A small contrastive audio-text model, trained from scratch: encoder norm batchnorm, encoder activation relu.
Rows from block 3 of the audio encoder of a small contrastive audio-text model, named by matrix and row number. Each number is 128 + 24 x the weight over its row's rms, rounded and kept within 0 to 255. All counts start at 0. Numbers have three digits each.
After each channel's rows are labels from the 100 clips, of 14848, where the channel reaches its highest value: "top examples" is what is common among them. Only what is clearly more common there than usual is listed. The data: telephone keypad tones over noise or synthetic speech. In brackets: how many of the 100, against the usual share in percent.
# c30: last pointwise conv (encoder.blocks.3.c3.0.weight, 128x128x1), inputs 0-63

c30.46:173096150094108138127129140075179093111116153120137103126161167144121152147114157119161066171093135081119170109140152115129114136112131098072125127102119093123147120109118165152110111110124146
top examples: key "A" (67 vs 26.8); number of keys: 1 (50 vs 11.1); first key: A (36 vs 6.3); last key: 1 (29 vs 6.2)

c30.81:133145099105068144146137123109109078159095156140054129122117135107121116141102094146142125065137135107085138107147153174119159100121108145195088132109109148158107127142132098137116132145100113
top examples: key "5" (55 vs 26.8); mains hum (43 vs 17.6); number of keys: 2 (27 vs 11.1)

c30.104:124140103122113087146095110180142112119098113149158125152144140129095121146159140180161157133148144101103162116124118112087150109105143121128090139091128083140119169124120119155144122144116178
top examples: key "3" (100 vs 26.4); last key: 3 (67 vs 6.5); first key: 3 (64 vs 5.8); number of keys: 1 (41 vs 11.1)

c30.77:162086174142175155143139128066132120151138169159166154110161118135107135082139119164084149118106119112133090121140089162106130132137107154105126123103072119107144125124144108149126117095152106
top examples: key "#" (100 vs 26.7); first key: # (77 vs 6.2); last key: # (76 vs 6.6); number of keys: 1 (57 vs 11.1)

c30.113:190134113070126109140161126166134142139125126123117145134154097131081145109077148053152109120112178139150120141145123121088107101124111110151118103106154088206137139082154117103147125112135108
top examples: key "5" (75 vs 26.8); number of keys: 1 (73 vs 11.1); last key: 5 (64 vs 6.5); first key: 5 (59 vs 6.2)

c30.6:129081132122155164130146124127106134114163136134140156134147130117099095088126082093126172113139131132136160129139164160146130163123121120126147100120133146180138129137135141136133165147130152
top examples: key "*" (71 vs 26.9); number of keys: 1 (47 vs 11.1); first key: * (43 vs 6.6); last key: * (36 vs 5.8)

c30.90:104116104086114124125127145154093102082114129160083110124116120109148147089137124106106126093081189162108086124083122142136082135099145175122107123144139126134143129113159103093166155144142150
top examples: key "1" (79 vs 26.7); first key: 1 (43 vs 6.4); last key: 1 (38 vs 6.2); number of keys: 2 (34 vs 11.1)

c30.102:131157146078140137138098128120185089146149151113121104086086161104077107116132182101104086109129141164159152171163144142119165140130112174110087122146121128153105119104145139125111113106125111
top examples: key "1" (98 vs 26.7); last key: 1 (52 vs 6.2); first key: 1 (52 vs 6.4); number of keys: 1 (35 vs 11.1)

c30.18:149130122118090094125142120121083158138107142127169096116124132091121149142130126160116180127141129095099141096118143151140126114145119118151167085175144137099144115095163117123127115148101125
top examples: key "9" (87 vs 26.8); first key: 9 (56 vs 6.3); last key: 9 (52 vs 6.2); number of keys: 1 (42 vs 11.1)

c30.114:143121115212135115104147123130105146130102161170110111137069141123114124118098095076151120143124121137158103130133092130102148104161148147141082116129113127165128082132124092109115157119123120
top examples: key "6" (94 vs 26.3); first key: 6 (42 vs 6.3); last key: 6 (37 vs 6)

c30.56:124115123089093095160120155092116105077163129152124126154083142120131124171111103106127169122095078120108112115084083128132116186125118132137112156115122088086131141120148159113123103111137102
top examples: key "7" (97 vs 26.8); clipping (39 vs 7.8); last key: 7 (32 vs 6.4)

c30.85:101119129139147112089098130118137133129165118128185122122097126111143082115096131148092138123101126167119149112119130131123151106128161105122112136160138184104123122124118121150120097118141120
top examples: key "7" (98 vs 26.8); last key: 7 (51 vs 6.4); first key: 7 (45 vs 5.8)

c30.71:128143096132110134113132103153069147126142113150124157084150145164162122146100128085157083112136159110113096122119089165148134139121092102170131152097106127106071133135122115147133107133153124
top examples: key "D" (88 vs 26.4); first key: D (77 vs 6.2); last key: D (75 vs 6.3); number of keys: 1 (75 vs 11.1)

c30.92:144128125083114097159134150170131157126142142117082135105139119119150124129129126090107121132107116154089163135124138126098125137146131127135112131148147165131106116180132133129114128161117093
top examples: key "1" (88 vs 26.7); last key: 1 (65 vs 6.2); first key: 1 (64 vs 6.4); number of keys: 1 (56 vs 11.1)

c30.115:133144111117146121139104097132120138127128142160127162173163144162135109117145145140162126112134141169121149129125120141180127116106116124122201118138106153145132129130153112140099122085088131
top examples: number of keys: 1 (88 vs 11.1); rumble (39 vs 18); first key: # (31 vs 6.2); last key: # (28 vs 6.6)

c30.11:132117083111115082128114135162150152113141123145184180097116124115111116137154141167151099078135166135119172129138119129104158130120124159117140206164133116133121100132144144175144149142136161
top examples: key "3" (82 vs 26.4); last key: 3 (68 vs 6.5); first key: 3 (55 vs 5.8); number of keys: 1 (54 vs 11.1)

c30.58:144140103134127120104131148130138136112101159117138126119174126134150159125076132128139065104105151157085140099166123139111143147185092089109090170132130150132150118143138109121102097108150157
top examples: number of keys: 1 (59 vs 11.1); number of keys: 2 (30 vs 11.1); last key: 4 (27 vs 6.2); last key: B (26 vs 6.5)

c30.120:108141131145127137110159130106112143129116128157138114114129101178159152134126124099100117173099110161134117106159135103108102150114116155119095100107118104102117151143101101153134163146142145
top examples: key "A" (69 vs 26.8); first key: A (56 vs 6.3); number of keys: 1 (56 vs 11.1); last key: A (54 vs 6.3)

c30.63:114131135146090153131135096143139145109102149053136125137095114121119121151105114177155106111119141074111104138157138136141150144109170143132101081141173141130156101161121131113121125150144111
top examples: number of keys: 2 (37 vs 11.1); number of keys: 1 (30 vs 11.1); first key: 3 (29 vs 5.8); last key: 3 (29 vs 6.5)

c30.51:072130121132118109136155109130135135122068099111171164119156152163145115152125138093190083169115147107091145076112119131096111174145140135122118139156161085153106158147158148139119107111135123
top examples: key "D" (100 vs 26.4); last key: D (84 vs 6.3); first key: D (81 vs 6.2); number of keys: 1 (68 vs 11.1)

c30.98:097157155142117088116136119099153101114180131115126115152094161142105083137192128140099120133121125120139108104125140115140168086173130180150091137111203109155084119144139124142129138127123134
top examples: key "1" (89 vs 26.7); first key: 1 (65 vs 6.4); last key: 1 (58 vs 6.2); number of keys: 1 (52 vs 11.1)

c30.31:143087099145113098087102101093133112113104112112114087169151102090141067153098141172136126124095130131113113110149124157167072104117113139141097121108134121143133136122082104138129185160118113
top examples: key "C" (86 vs 26.7); last key: C (63 vs 6.3); first key: C (53 vs 6.7); number of keys: 1 (49 vs 11.1)

c30.36:119136132100136122132149127157129092125095130120171128109148119129124092130113121139138130160146134111132140085082102167150103137114137161174123153179130128169109150099131143141110131104126128
top examples: key "3" (99 vs 26.4); first key: 3 (35 vs 5.8); last key: 3 (34 vs 6.5)

c30.125:108145142141133126120127119106160127142133145132115092126180129115080112150102106114157104088101144115128105093094135124120146135185076130095124077197121143194154151101139152118117112136204126
top examples: key "B" (62 vs 26.5); last key: B (51 vs 6.5); number of keys: 1 (51 vs 11.1); first key: B (45 vs 6.4)

c30.80:144117171155088139122132134150091127122149135118140141153113128131131195122162098128114087128173103098181115146137143104088107105163128129111125131131076137112152106128144083135170110105122144
top examples: key "8" (68 vs 26.8); number of keys: 1 (66 vs 11.1); first key: 8 (52 vs 6.2); last key: 8 (52 vs 6.3)

c30.64:177145103153130120149106171144126159112152123154134070125103075133117119124123139114081141134124155155075103142139142131145087131130113107128146102140120093155169102188109122095128102105152132
top examples: key "*" (89 vs 26.9); last key: * (33 vs 5.8); number of keys: 1 (29 vs 11.1); first key: * (27 vs 6.6)

c30.112:071141141113116124132096149137096090062121118117140118161134107107130159085180130138142137140140138163135119125093115151104196105115162138135086138115114130133161080123131142118112177141112124
top examples: number of keys: 1 (46 vs 11.1); number of keys: 2 (36 vs 11.1); last key: 5 (35 vs 6.5); first key: 5 (34 vs 6.2)

c30.82:118122154152146151182126138142122138118083128146117145161121088104135188131128126122148104172121122128082126128165139148118125098145125157079167147142119166108159164095108127125139122093134115
top examples: key "8" (93 vs 26.8); last key: 8 (74 vs 6.3); first key: 8 (71 vs 6.2); number of keys: 1 (60 vs 11.1)

c30.54:148103123106095142126111156108110116181155153147097125129097130121129142126110135100118104137126094118125098138111077135091059147150157138133151098113087129144095157128167151067132100136158167
top examples: key "B" (69 vs 26.5); last key: B (35 vs 6.5); number of keys: 1 (34 vs 11.1); first key: B (32 vs 6.4)

c30.41:131122170143141151142147143104137133111191081144079128109138155150141067152167145132084136131141145151130120117141110173102135150156103174116100135119143120157081124143163110148147143121128099
top examples: key "4" (68 vs 26.9); number of keys: 1 (44 vs 11.1); last key: 4 (39 vs 6.2); first key: 4 (38 vs 6.2)

c30.76:143128123121138110155143133113152149135115157155137138100155140124096141092114141112122129117108103135118098142084094132110121114137126135170131141099142094126130178161132171108153146102150123
top examples: key "D" (79 vs 26.4); first key: D (49 vs 6.2); last key: D (45 vs 6.3); number of keys: 1 (32 vs 11.1)

c30.119:119090116103127135129139174105126145109137172114125140116095147123156120179123113135153110140096127100159153129149130120130135149106139068127123134173132134101106167096106152131062144150178150
top examples: key "1" (67 vs 26.7); last key: 1 (35 vs 6.2); first key: 1 (35 vs 6.4); number of keys: 1 (31 vs 11.1)

c30.86:171100157087160115168114138172129120132146101167102120088130143123158191146139163096076119092090133118151139135145119120135096108146135148136156145115104087126134141143108084160157127121139131
top examples: key "2" (92 vs 26.5); first key: 2 (68 vs 6.3); last key: 2 (61 vs 5.8); number of keys: 1 (53 vs 11.1)

c30.22:104108163101109117144092116095161111114133091121128157151096152123124093144137150111143116110087134122122150141111142151163134123100092111147089065124120082194112110108139119120188133112158186
top examples: key "4" (99 vs 26.9); last key: 4 (53 vs 6.2); number of keys: 1 (33 vs 11.1); clipping (28 vs 7.8)

c30.70:127078120146130142119138096118089155077181147110161113129180151106133121147151109141150144137148108105138069102152094094102170126162131169093132142134127147147184126151152115141131121117116133
top examples: key "*" (89 vs 26.9); first key: * (63 vs 6.6); last key: * (54 vs 5.8); number of keys: 1 (50 vs 11.1)

c30.34:155131134105100113155149174060161117107162093147142153133116175133176047107173144134174112096130162163135105119153099103135150136141128120110121112121111166103123167111119122132119173143131153
top examples: key "1" (74 vs 26.7); last key: 1 (55 vs 6.2); first key: 1 (54 vs 6.4); number of keys: 1 (54 vs 11.1)

c30.61:138105162127128127160104138135185104077103131102135108158098070132102164161086141093124114117145125143099106112126147133112164126103169135136103138102162122119115128134165097099156123190150079
top examples: key "2" (64 vs 26.5); number of keys: 1 (63 vs 11.1); first key: 2 (47 vs 6.3); last key: 2 (40 vs 5.8)

c30.65:113126119122117116091111133076150113124083128117105152124136088169114168170081149111113107125167130149169129147119134151093153122129113094142083108156128149119129135124179155149121131137099127
top examples: key "2" (60 vs 26.5); number of keys: 1 (43 vs 11.1); first key: 2 (34 vs 6.3); last key: 2 (33 vs 5.8)

c30.107:152133126117115145137123126174145154115096135122126116144149155131133155108159138140130101147092193129091098147151138107092119112094097140117100098128095131174110142118164113108136143126137170
top examples: key "5" (72 vs 26.8); number of keys: 1 (66 vs 11.1); last key: 5 (61 vs 6.5); first key: 5 (59 vs 6.2)

c30.75:127160216112112084134104113155164123090132126100093098090128154099091135142174155120113089125135146158128137130139136156112124109140116108116123117072208130111138120120155137134112162141110103
top examples: key "1" (78 vs 26.7); first key: 1 (62 vs 6.4); number of keys: 1 (61 vs 11.1); last key: 1 (55 vs 6.2)

c30.48:112105120136104138095137136165169132186130116171100111136092107107145062126126092172134124072166111104121111101144134118089118161130108148181140099125121126177114151138145117084117107115117115
top examples: key "9" (97 vs 26.8); first key: 9 (44 vs 6.3); last key: 9 (39 vs 6.2); clipping (25 vs 7.8)

c30.57:111107101098136091077120130134104134103130068071151132077163142130137134096117111094088141062140104126092119113083120095128140109150143152122070144107120137125152131195095102126124137109138158
top examples: key "6" (86 vs 26.3); first key: 6 (58 vs 6.3); last key: 6 (48 vs 6); number of keys: 1 (39 vs 11.1)

c30.19:133096115092125118160124100133140157132130102088130134136090116155142190115151128113095179141140123108099194106128129146176108142142139155115142124124133096107119117148142128161111109162074107
top examples: key "8" (97 vs 26.8); last key: 8 (70 vs 6.3); first key: 8 (69 vs 6.2); number of keys: 1 (49 vs 11.1)

c30.103:163151120145126101188124128150132110158128153141119083092122139108145150151140106162124160114107151144143156120134102128111091157084102131129137114098076117123154101146124125100114108131109102
top examples: key "*" (100 vs 26.9); first key: * (62 vs 6.6); last key: * (50 vs 5.8); mains hum (41 vs 17.6)

c30.127:128096150156109155184141124150111110128146164136117153145126155143129082113184108114134137093156128105128109111177128157127142142155127158153088125136119145142147113159157074166167093117098141
top examples: key "*" (86 vs 26.9); first key: * (64 vs 6.6); last key: * (59 vs 5.8); number of keys: 1 (58 vs 11.1)

c30.73:143133066151113101144125102114155119163103177141078129140112145128145137135153127135128161135117140101092113125135136112122133146138139125144157178180136105125136111173125135108113119105093103
top examples: key "9" (63 vs 26.8); number of keys: 1 (43 vs 11.1); last key: 9 (38 vs 6.2); first key: 9 (33 vs 6.3)

c30.49:126106129102109158156127143129134135133091151114151132100091144153141158120124134090156144181175107121104138103105149113140130122061118083120123143143093134121220077117134119165119138112094112
top examples: key "8" (86 vs 26.8); first key: 8 (70 vs 6.2); last key: 8 (70 vs 6.3); number of keys: 1 (59 vs 11.1)

c30.109:135096112145102133126137109099139131153138135134131104103159094167104177149132093137168134114163100183066117129109091126111125123119118113161087105139112137054097132149114114142103105106129145
top examples: number of keys: 1 (63 vs 11.1); key "D" (62 vs 26.4); last key: D (53 vs 6.3); first key: D (52 vs 6.2)

c30.84:146140134171116130108126140084089120133116113120053076202162138124133147129151128113135099060122112096126109133145123165132129139117116132152121160137134138112108163120132126128090126138150097
top examples: key "C" (100 vs 26.7); last key: C (72 vs 6.3); first key: C (66 vs 6.7); number of keys: 1 (49 vs 11.1)

c30.42:139146148159094138148119088145157147112128161149121165105159124109134137111121117121161176119143108150082117141141105101086102120099121110136109117143116119126142103144127163130107141154134138
top examples: number of keys: 1 (50 vs 11.1); last key: A (36 vs 6.3); number of keys: 2 (32 vs 11.1)

c30.12:113161094148149102131116167108118200107111133108111141142126113123144116120150125117128141119122123140127148122097110142139116130119062121102076138140091158114116101135109087164139115138146133
top examples: key "6" (77 vs 26.3); number of keys: 1 (64 vs 11.1); first key: 6 (62 vs 6.3); last key: 6 (54 vs 6)

c30.35:166145137086110140138089126127094124126129084134113117089110093122132173118116101093120107120151123146149137115120167122132152151143173086135090112098137151116145162169096127148122146186125104
top examples: key "3" (100 vs 26.4); last key: 3 (72 vs 6.5); first key: 3 (67 vs 5.8); number of keys: 1 (45 vs 11.1)

c30.118:087115104119126138132123119144132160100115143143146163175157121168111110115147127098184108147173117077119147152105170164108117080154116157117134115125134103084101102151104098127110151140119132
top examples: key "D" (82 vs 26.4); number of keys: 1 (76 vs 11.1); last key: D (73 vs 6.3); first key: D (68 vs 6.2)

c30.1:143119143130156194167128131130153152084085099124166138097207099137122104121115175150132103145122098118124145122096114137068125158162102121164124095123161124148118186200139149112143142137096105
top examples: key "D" (99 vs 26.4); last key: D (86 vs 6.3); first key: D (79 vs 6.2); number of keys: 1 (66 vs 11.1)

c30.24:118130137137139126118119139109143123060121115125104095084121138145132107125118146156102161086132132144108149117093069126118141149117096118106098123192158111121136108119172101149104113123150111
top examples: key "3" (71 vs 26.4); first key: 3 (31 vs 5.8); last key: 3 (29 vs 6.5)

c30.3:136140152162114152123188122105110065119168088135108071154123138145084116138107127097163163134163094148141105141148149173149154116140160149129136080133105135120135160139116138121134132115132138
top examples: key "*" (98 vs 26.9); first key: * (52 vs 6.6); last key: * (46 vs 5.8); number of keys: 1 (31 vs 11.1)

c30.67:134109116149119189131102143110111142156122118123106161132095114134140117090111151144123154158116138147137074139086132113087059156133116112139175134154112124105113134130166109110145143157181110
top examples: key "4" (100 vs 26.9); last key: 4 (70 vs 6.2); first key: 4 (64 vs 6.2); number of keys: 1 (49 vs 11.1)

c30.45:147133113122142126203191138142114095141140110145120149115076153185090098120167120146161168115123112121127101095100139147126151150126111085133126131152119130124083085112124088128100128081119116
top examples: key "#" (96 vs 26.7); last key: # (71 vs 6.6); first key: # (67 vs 6.2); number of keys: 1 (58 vs 11.1)

c30.122:153178146090068140100096116179070162117126153122142148156146151108124123122136114136150116142140115152108173151103132140189109138112125149115100114104128136118121130102087117138138124093099140
top examples: key "3" (98 vs 26.4); last key: 3 (75 vs 6.5); first key: 3 (72 vs 5.8); number of keys: 1 (53 vs 11.1)

c30.100:099135129108081110168157120119125157189099124125129115093124142168169140142138102122157153137100140116100104125095112110086142153127110096123136131101114124107129093156116167103167113149086174
top examples: key "D" (57 vs 26.4); number of keys: 1 (52 vs 11.1); first key: D (45 vs 6.2); last key: D (38 vs 6.3)